{
  "mlp_ratio": 6,
  "fused_qkv": false,
  "layers": 6,
  "width": 384,
  "nesterov": true,
  "orthogonalizer": "newton_schulz_5",
  "l1_shrink": 0.01,
  "max_steps": 11500,
  "lr_schedule": "poly",
  "weight_decay": 0.009,
  "adamw_weight_decay_other_params": 0.05
}
Rows from block 2 of a small audio embedding model, named by matrix and row number. Rows with one number belong to one neuron. Each number is 128 + 24 x the weight over its row's rms, rounded and kept within 0 to 255. All counts start at 0. Numbers have three digits each. After the name is the row's rms in percent of the matrix's.
After each neuron's rows are labels from the 100 clips, of 14976, where the neuron reaches its highest value: "lies over" is the class under the peak; "loudest" is the band of the loudest frequency at the time of the peak. Only what is clearly more common there than usual is listed. The data: two synthetic voices taking turns or overlapping, over music, noise or silence. In brackets: how many of the 100, against the usual share in percent.
# fc1: second MLP up (model.blocks.2.mlp.fc1.weight, 2304x384), inputs 0-127
# fc2: second MLP down (model.blocks.2.mlp.fc2.weight, 384x2304, transposed), outputs 0-127

fc1.93 113:128128186128102128128128128128128128128128128128128128128128100128128128128128128128104128136128128128128128128136128128128128128176128138128128128128190128054128128118095128128128128070108128128128128128128128143128162128128130128128145128128128128128147128128255128035128128128093128128128128128128128112116114128129128128128100128148034128128128151100156115128146124128128128128128
fc2.93 010:138128128128128128128128128128128128092128128128127128128128130128128128128128128128128128129128128128127128128128128128128128131130128128128128129128128128128128128122128128130128128128128128128128129128128128128128128128128131128128128128128128128128128139128122128129128128129128128128128128128128128128128128126128128128128128123128128128128128128128131128115128128128128128128128
lies over: child-like voice (56 vs 12.7)
loudest: 500 to 1000 Hz (54 vs 24.1)

fc1.626 359:125129139126216132128119128126127128255096128137111134128120144130126109122119127127130130097128129139220130140129130140214131138145130129126134128127129131124128147137127134116127135127120128099128127130127194123135118129122128132116128127129110128119114125128127158173128155073122134127177128126128124131128085104128128128128133085123128068128128123139053150126129112127133092128129
fc2.626 353:129128128128132128128128128128128128219128128128121128128128128128128128128128128128128128127128128128121128128128128128128128133128128128128128124128128124128128128128128128000128128127128128128123128134128128128128128128128121128128128128202128128137128000128128128128128134128129128128132128128128128128127128128128128128128128127128128128128128128128129130121128128128128128128132
lies over: low voice (56 vs 12.5); deep voice (31 vs 12.3)
loudest: 250 to 500 Hz (51 vs 25.2)

fc1.738 428:138128122125142169143120130132072128125204138218127128127163115127128118137142087132140194174128130129061143125128129081132120133128129128134126117128131121154138128189103154083136147121125126135154103128167129126132146128122121124167174119135136126147141114128158096115129119151127127142111118134128130116127120217130128144113093093114132134128128128133255149148128123172154107126135
fc2.738 656:132128128128128128128129128128128131125128128127141128128128255128128133124128128128131128255128128128128128128128128128128128017128128128128128120162128128128128128196128128000128128129128128128125128128128129128128128128128143127128128128129138128161132055128126128128128124134124128127136128128128128193128128123128125128128128129128124128128128128128255131075128126128128121128128
lies over: deep voice (70 vs 12.3)
loudest: 500 to 1000 Hz (49 vs 24.1)

fc1.308 373:142247121125047131128101129126127137128134126130143128128144117162129193111128129120127137130124125130131128126132123123128125104126121083125095132164197133107109086135171122068125128129128127130128104127127150127117127126127136117082128155134128140121129074127160121147129137127128128175134151130125128124127125129122128123148125109130137096128099127070130129129110127147125139097126
fc2.308 400:136090128128128128128128128128128128083128128122251128128128127128128000128128128128168128071128128128140128128122128128128128133126128128128128128131128128131128125132128120131128128128126128128121128130128128128128128128128140129128128128121128128175128132128128128150128110126135128120129128128128128128128128152128129128128128130128128128128128128128182128134128128128128128128127
lies over: deep voice (46 vs 12.3)
loudest: 2000 to 4000 Hz (42 vs 5.2)

fc1.328 381:132127134128121133155147123128119093154140128123131128109113095126128153124128128124119131087106183116129128097131131077129174140113128129129129124128127120125132113129128128132128225130118126135113146144117128128150125128127144131126128126129118117129137118120195125058126125128141137128106125083128128143135139255185128128139129154128111128128127130172148131116200137125093135117147
fc2.328 434:126128128128128128128128128128128127128128128165144128128128123128128128128128128128106128138128023128127128128146128128128128047128128128128128128091128128128128128126128130164128128128128128128128128130128128128128128128128105127128128128128128128128128213128139124129127124139127132128127127128128135129127128105128128128128128178128131128128128128128167128129128128128128128128128
lies over: child-like voice (83 vs 12.7)
loudest: 500 to 1000 Hz (65 vs 24.1)

fc1.524 217:127128126141131121128144132128126117128128122120128128128128131131143129135128137154130126163128124175129156130128128171138133128128128135110127132176128128129120102114125131127128121103024161128128128124123255139133124128128145127128128128130130153092070145129134123128103102137128172136118130130128142109128128128128128128036129123136137133161163127128141128128118138128088147136132
fc2.524 099:059128128128128128128128128128128129128128128129128128128128127128128128128128128128073128125128128128128128128128128128128128127128128128128128128128128128128128128128128128030128128128128128128128128128128123127128128128128141128128128128130128128128128132128128128197128128128128128128127128128128128128128128128128128128128128128128128128128128128128130128251128128128128128128128
lies over: deep voice (35 vs 12.3); low voice (30 vs 12.5)
loudest: 4000 to 8000 Hz (44 vs 8.5)

fc1.68 205:128128128128142128072128116128128128128128128082128128128128128128112125128128128134152128150128128188152134128128128121128128128099128128128147129189129128128128128128128128130128128128128128128128128128128188128128128128128128128128128128132127128142128129128134128128128128125128128131128128131128128128081145149128079128128128128128128128128128128128128128128128128128128128183128
fc2.68 007:125128128128128128128128128128128128105128128128206128128128128128128255128128128128128128130128128128128128128128128128128128128128128128128128128128128128128128128128128128160128128128128128128128128128128128128128128128128128128128128128128128128128128130128128128129128128128128128128129128128128128128128128128128128128128128128128128128128128128128128128126128128128128128128128
lies over: child-like voice (63 vs 12.7)
loudest: 500 to 1000 Hz (59 vs 24.1)

fc1.538 195:107128128128128121128161128126128105128136128119128128149128132144128128127128128128135128128128128128152128072119128128128128112128128128128128130128128123128122128128131116128128103167128128128128026152128128128088128128128128054095142128128128128134128128128126128129128130106128151111128126128128128128098159128128119128128131128128128149128119123128131128128128128128128128128128
fc2.538 006:143128128128128128128128128128128128128128128127129128128128129128128128128128128128126128128128128128111128128128128128128128129128128128128128128128128128128128128127128128126128128129128128128128128128128128128128128128128075126128128128128128128128128128128128128131128128109128128128140128128128128128128128130128128128128128126128128128128128128128128128135128128128128128126128
lies over: child-like voice (39 vs 12.7)
loudest: 500 to 1000 Hz (63 vs 24.1)

fc1.752 198:125143128129127126128145151142129117121125128114128130135117129179168124118131128130131128111095131128178130128126128149135128128126128127130218127126130191129121077146128128135129127124127122128127121131111134128128125128128130127124152128095127128129184127128128116113128120094129127132142126129127128166116128126136128127172128163128139127128128128129128128164129128128129128128077
fc2.752 078:141127128128093128128128128128128130104128128144119128128128129128128130127128128128138128130128128128081128128128126128128128127130128128128128131131128131128128128128128128131128128128127128128128128128128128128128128128128129128131128128125128128128128128128129128167130128114111128128074128128128128112128128156128128128128128000128128128128128128128129128146128108128128128128129
lies over: low voice (62 vs 12.5)
loudest: 250 to 500 Hz (51 vs 25.2)

fc1.344 122:085135147128131131128128094128128128128128128169104129135128132072128128139164114125128161128230072128128128128128128128128126128096128094128128074130128128164128151121082136127000128128128128128127128128128128128128128128128128128121128128128128128128125128128121128128128128128128128128143104128128230240168137128093128142219129129128128130128128128128128128127127143128107083128127
fc2.344 017:129128128128128128128128128128128128126129128128137128128128128128128141128128128128136128130128128128128128128128128128128128177127128128128128128103128124128128128125128128138128128128128128128134128133128128128128128128128128124128128128148128128128128128128128128154128128128128128128128128128128128128128128131128134128128128128128128128128128128128128128129128129128128128128128
lies over: high voice (39 vs 12.4)
loudest: 500 to 1000 Hz (56 vs 24.1)

fc1.104 214:147177131128128128128190128128216128120143128132128128128128128103091123128128113120128128128128128075120128129128162123128139128119128128128128128128181123128128128128128128136128128116129108126128123129133063128128062128128141128128128143130099128073125076128130208128140128144128117220128128128128128144157129128070128128128141128128113128128128136128128128131128128128128187128184
fc2.104 033:130128128128128128128128128128128128145127128132128128128128129128128128128128128128128128128128128128132128128128128128128128120128128128128128128128128128128128128128128128255128128128128128128129128128128128128128128128128161128128128128128128128128128128128128128001128128128129128128137128128128128128128128128128128128128128128128128128128128128128140128131128128128128128128128
lies over: low voice (38 vs 12.5)
loudest: 2000 to 4000 Hz (27 vs 5.2)

fc1.64 160:128128128128000128128128128128128128128138128128128128128128128128128128128128128128093128128128158128128128128128128128128188128126128110128128128128099128178128128128134128157128044126000128128128128128031128147128128128128134128128128222128128128128128128128128128128128128128128128255128128141128128128128128128128128128128128128128117128128128093128128128128128128155122128128255
fc2.64 006:000128128128128128128127128128128128059128128146125128128128161128128128128128128128124128128128128128128128128128128128128128172128128128128128128128128128128128128134128128122128128128128128128128128128128128128128128128128128127128128128128128128128128087128128128128128128128128128021123128128128128128128128129128128128128128128128128128128128128128000128128128128128128128128138
lies over: child-like voice (63 vs 12.7)
loudest: 500 to 1000 Hz (58 vs 24.1)

fc1.216 293:126134121128140116129128129134135128138143125125118104132130122189128114128126163132104125125128128136193120128133128144110111127164121111124151171165127078117085107132138126128127160170146121146129107129128129121129145063128129163129109096125199117227171089128126128127128136149134098120130120119128106122134136126129201131129120128105140079128128117139205128142120140131131128117138
fc2.216 312:119128128128128128128128128128128128118128128128132128128128130128128128128128128128078128127128128128116128128128128125128128141129128128128128117128128128128128128128128128128128128128128128128128128129128128128128128128128128128128128128128128128128143082128128045127128128230128128128129128128128128128128128128128128128128128128128128128128128128128128128128128128128128128128128
lies over: child-like voice (51 vs 12.7)
loudest: 500 to 1000 Hz (58 vs 24.1); 1000 to 2000 Hz (26 vs 5.8)

fc1.440 289:128118141134125152126118128126118134123145133027129145131252127143129077124127105198124142121077126128121147130128124126131125178113127122136120137122128120136128141107128134199128126151129132131127050133142126079180084119123205130138128132129132128129128102122123131146129121128153130166128127128120128046126132124120131132128128080127128140128163125141144128116129135128101128136126
fc2.440 231:244128128128125128128128128128128128200128128128128128128128128128128128100128128128128128000128128128128128128128128128128128133128128128128128127131128126128128128128128128255128128128128128128125128128128128128128128128128128127128128128129128128128106152128128128119128128134128128127048128128128128128128128127128128128128128115128128125128128128128129128153128128128128128128129
lies over: deep voice (34 vs 12.3)
loudest: 500 to 1000 Hz (53 vs 24.1)